config.yaml
arch: "unet"
model: "image flow-matching model"
dataset: "rendered dice on a table"
train_examples: 36250
image_size: 32
horizontal_flip: true
conditioning: "none"
objective: "flow_matching"
cond_dim: 192
logit_normal_time: false
norm: "groupnorm"
hidden_act: "silu"
weight_standardization: false
widths: [64, 128, 128, 128]
blocks_per_level: 2
scale_shift_norm: false
attention: true
upsampling: "transposed_conv"
init: "lecun_normal"
residual_init: "zero_last"
optimizer: "soap"
beta2: 0.99
learning_rate: 0.0035
beta1: 0.95
shampoo_beta: 0.99
eps: 1e-08
precondition_frequency: 25
max_precond_dim: 1024
merge_dims: false
one_sided: false
adamw_lr_other_params: 0.0021
max_grad_norm: 1.0
max_steps: 10400
batch_size: 384
epochs: 110.2
lr_schedule: "linear"
final_lr_fraction: 0.1
warmup_steps: 520
weight_decay: 0.2
adamw_weight_decay_other_params: 0.01
Rows from block 13 of a small image flow-matching model, named by matrix and row number. Rows with one number belong to one channel. Each number is 500 + 25 x the weight over its row's rms, rounded and kept within 0 to 999. All counts start at 0. Numbers have three digits each.
After each channel's rows are labels from the 100 images, of 14848 (inputs lightly noised), where the channel reaches its highest value: "strongest on" is what is common among them. Only what is clearly more common there than usual is listed. The data: rendered dice on a table.
# convs0: first 3x3 conv (model.decb.1.0.convs.0.weight, 128x256x3x3, each kernel summed), inputs 43-85
# convs1: second 3x3 conv (model.decb.1.0.convs.1.weight, 128x128x3x3, transposed, each kernel summed), outputs 43-85

convs0.55:528512510447533500466521502501529551539534377499527529504525519483467438499474476541496489503541481475499452490463511503525483536
convs1.55:484503491386466493436503504478495488513527495507484510538462478473481477506505465485471503531515505524491469462508530503528469472
strongest on: dice: one

convs0.109:524500503524469532482490496441474451525463499433506519509470503466475478494490440485518491470492512416553531475465482494483476488
convs1.109:490556510530548531509510488471513496472478503488505524521494461523529517543555563551515503519520497492501533563511504509487522497
strongest on: dice: one

convs0.6:488499484533494459507534513519510525478514453514495513451495549480496503477523481509492497489516499541455476531534482529522516496
convs1.6:494479482493499451474506528518470422491476500545484491473534454528488495471530481525531519496481501503443550497487474534491466518
strongest on: red die

convs0.84:545488538524496513485476460500502474455528516469495481492485525534491503450517514479483483546478490522485542521539516563449464491
convs1.84:502499508527516502484539476500469509499466468489529459456489511490493441542498553464505507514484508463517520535503451499497477510
strongest on: dice: one

convs0.105:515503493502485489498488506474507494509503499476526526505491513516481520497535491492502474489480505505523496481486508522491465475
convs1.105:459518479505495502502521509525519486514513489508512520499502509506509482500513523503456524492486504488498467477524460534481504516
strongest on: two on top; brown die

convs0.90:522466530498514494534464482515529514513484496518538544452463560525482508511500492510497469535451510456508457544487469461572500516
convs1.90:456487499463474499411468513523506516465478501466504480503499448479458491520475498478498478505547466493531507531510467497490518526
strongest on: dice: three

convs0.97:485504540507489494577549512579510448545537500451499507451476523472492500513509473462528494503485517559481535443490523497377505473
convs1.97:510532514532526532515525491507498503518482508524531507476515516474517519532473521505527519540496490507541496507547508548477557563
strongest on: dice: one

convs0.82:518510501498473500528525519512503493503501509516486491456486487510539492541507498503496514522480510503530491501502468510502496544
convs1.82:503497501516515497495484503500507510527495441514508517503509539496489506486500496506475477490596494499491519528508540513521518517
strongest on: blue die

convs0.76:460482502526481504495518485514538535481506463463509527486539559524487550540502474499497446481510501523527489520463494475500508469
convs1.76:498509503539518491534474490530545448553500520478520495521486504478543530492467523558521512505521514528493559518468540489514484501
strongest on: white die

convs0.114:476487491520505514511474530464520483481504516506543548463474517532479513507542442484461482511547482531498474520470478491505513512
convs1.114:481506502512492476470511519488505480501536516507521505546475490518511536527473489515493469475531517551470482485478484521501492489
strongest on: six on top

convs0.1:502500508521491487543511529525478535494510491465472513512542484485524495498523476469455526531512502530489510494532483480461491489
convs1.1:491431536463416473501510536517497507511499520520439509512540495500508525482505470487502512477497511465491497498534506550491508486
strongest on: five on top

convs0.115:498497495494502493484489497501508494482511471477509513513496536518469488517505503489495501495491501503497495486499514520501493514
convs1.115:498510503531541543549538482537477496504490518534530507509497529516509520503504511516494499523521479516508519462498500508549486523
strongest on: black die

convs0.101:490456509504520545516492546492522525499535491474521514540524520503463499543477499478492478473499489531515527510535458477519493467
convs1.101:500609528447528520484496519510511495556483521509493523492477496494470470490538509494531520498529505520491498512476515500498508522
strongest on: five on top

convs0.87:489473484494495516498480499521485376515508521473541530512442475459477500557509427511481508519491496517541476524473453543495487496
convs1.87:462532509429453469507529534507486473535530529524458503512494480533461476469522465491496494507507477577498457504488520531498479500
strongest on: five on top

convs0.2:521521514523498534459477500495539466512479536485483530513487487498550497532510466522526507527472528511484491495493501520484547510
convs1.2:501491488496505504485524514517490479484531530490513523513523521538483475485503520474509508477520476480485509509507509353508513532
strongest on: white die

convs0.12:505491514457499491513499527458488452500549504505458529477503541501523486503522501481505490508492499552502504484505524483481478495
convs1.12:522508460522484525483473531519498520494523520469451518508484481516477464493490480536468500470508481493504520480456520399533535490
strongest on: white die

convs0.40:471477552522486522519491464530555521500485480491472443503535475504506503475511512489490484485505530459468516487524498506503490554
convs1.40:492485495490496513501500519467436509500511471480494470497471488530507521499545486525506496497516536489527488523478522499529510481
strongest on: six on top; black die

convs0.3:537486466514515518428517452454452451485506532492540508476488506535457469467487510524480482515470495423556515528488514458504478503
convs1.3:477513482505494486496526531466473489508533484539473475495511460497515489530481470501494483502490510510580473518506493482514551517
strongest on: dice: one

convs0.100:504497504513492483521499523459514496495496495485505500480511498504495503498511473503495490513500500541501486484480507530529501513
convs1.100:520498491509496492491498506499489499486521510528507492513469478481488514504498491501510501508576507509497516489482503495497486512
strongest on: red die

convs0.74:510524505490498531495490450489487485515514530454524518509506510500515533542560467527550469482485481521502488502522433492493460466
convs1.74:560512522482506470505540515500530486547519534478488483492518494506529531533503516528537495536536535515487478511523542510457481500
strongest on: red die

convs0.15:521476501524490464511509546470489460481491483500526476444518528481518466532500452471495474503504486551514473524467502549516490525
convs1.15:489501510510498500470530461527516508513529455537516496540528511504483459512502490496498489513405496504494505501500508538498492500
strongest on: brown die

convs0.52:510511479468472460539485514483516511453520479504504479493504492496493494500504508492505513496493498528503491493516531467544483500
convs1.52:518512485513537519482491518518470526487436449515526451547513495522509522488486484491521504512465485482517505499517497516526520516
strongest on: dice: three

convs0.51:538510491513518496508523545478508473491521516479498481499524502479468477482505467495490424488513515490512541485488536546466509474
convs1.51:487505486503469476489529524510524487514562487539494532471469500520487587492515539494502528491508525477504497488499552520507541491
strongest on: six on top; black die

convs0.117:512518496518512493492543455558498454501544523509485489509552488502487521483483484475517482507476520545507485486465485571540525475
convs1.117:508412510515449502522510492502522516522495518523507496527515497540486477510518521499501489528508552460492486490488525492507523471
strongest on: five on top

convs0.11:512507512449507498481518529526484523497515494504517491465563464427538501489532492504486488522483528556475538475510538446541475478
convs1.11:498582465479519490498502487524500486514502489508450479519524459512473470478516583509517521475488513540504443507504491508523492562
strongest on: dice: one

convs0.29:480461511516516572526513481501532498479486525476527525495481492524468481513495453502511468536496529528504544495456420432503502517
convs1.29:481489507453433518500507535513498509494476491470461480486474472518460510492546484498491453498477531469463499504504480485471481492
strongest on: one on top; brown die

convs0.8:476517455508490486487427488458507532501518476498448510475521521519517503526508494449490519486533552487519434498508505562470490508
convs1.8:460543535487519480501510428485491513493488495541490548499498510499515487481556492552505539480529497541506482498492505536492506526
strongest on: black die

convs0.53:488503493485463457469491507495510525447499494482482490492504487503478542513526514493502506477504495490490535495486558498532511486
convs1.53:510507498499534471492508512479480535492494474471501528423481483511461481499468457502501503496464502526516491480523484519518502538
strongest on: dice: three

convs0.57:510487531508487475391537485514476487415501517479526457520504493495515490446486488512461463542509481480505556488492516453515499474
convs1.57:516519512551490492505526503528487491514470518525557488468482541497486493520519498515490503500502512469442516497469496512513502495
strongest on: dice: one

convs0.70:500517495514474494508493541467504482485525472503523488508515533500488517516528456496481488512478493539494474501469534490517502494
convs1.70:497491539504489450485504482551536494499513509514501503510498468486513460486508514498500503516418471501497504492472498528520520515
strongest on: blue die

convs0.108:510498518495509411418491508474534437574524507478469474480522531514531505479502473511489499466499471562504497494518440458511495454
convs1.108:479466516476477516431515502526527520470471539493499488482477479484503496516511442511479469492471488476524504488467531541493503466
strongest on: dice: three

convs0.22:503491495502476488501487527495503490494502502504490495488495500498498498509504485503500506511495498508490481487478520521487494510
convs1.22:497502504501505532501493506510507493509482530506508480528516508480480494517492490502508483512544496502489485477506519426514453501
strongest on: green die; yellow die

convs0.85:492538494495512480514491449485501487491523489499560447530516490552498525434473496498531524491499499462516509482521506442535520495
convs1.85:484454483454491459486467470473525477463490480529497520472517470524479461482569542451514504496470524524508516539527527507500500490
strongest on: dice: three

convs0.25:504476492475479478533501491487504530515515475447460524466510511493523510470549471479533491484513459522512438467503497494496502496
convs1.25:440491509476493516528521487465543492479512520494472532538501495498465475488523513494462485504491520532509485490491483517477501506
strongest on: white die

convs0.62:525490534485500480491452470469532465495525516497567506505525513525514456489489483530480532533403490436495487518460380436516504482
convs1.62:477405514552478484500535509517510504493512501514542516504467506487504506472488503508460506517507515472474498436488494478522507474
strongest on: five on top

convs0.83:484485509513494478480484532495506494493516508496525489483483525509512483497494479481487478478487503519499488479506505490482490491
convs1.83:465500509502505474517508499518502497502514498498503487488489517510504504496497520491511506485513519506507506505505480479499505505
strongest on: purple die; grey die

convs0.77:532518524531496477477483467454513505434490468501503504486485496472460496486522484436449610554522477481458499492528508582456516519
convs1.77:499540501505525499511544497536502525513461503484504486454519513426518481525474500506550523506531534470547500470529543527529482500
strongest on: dice: one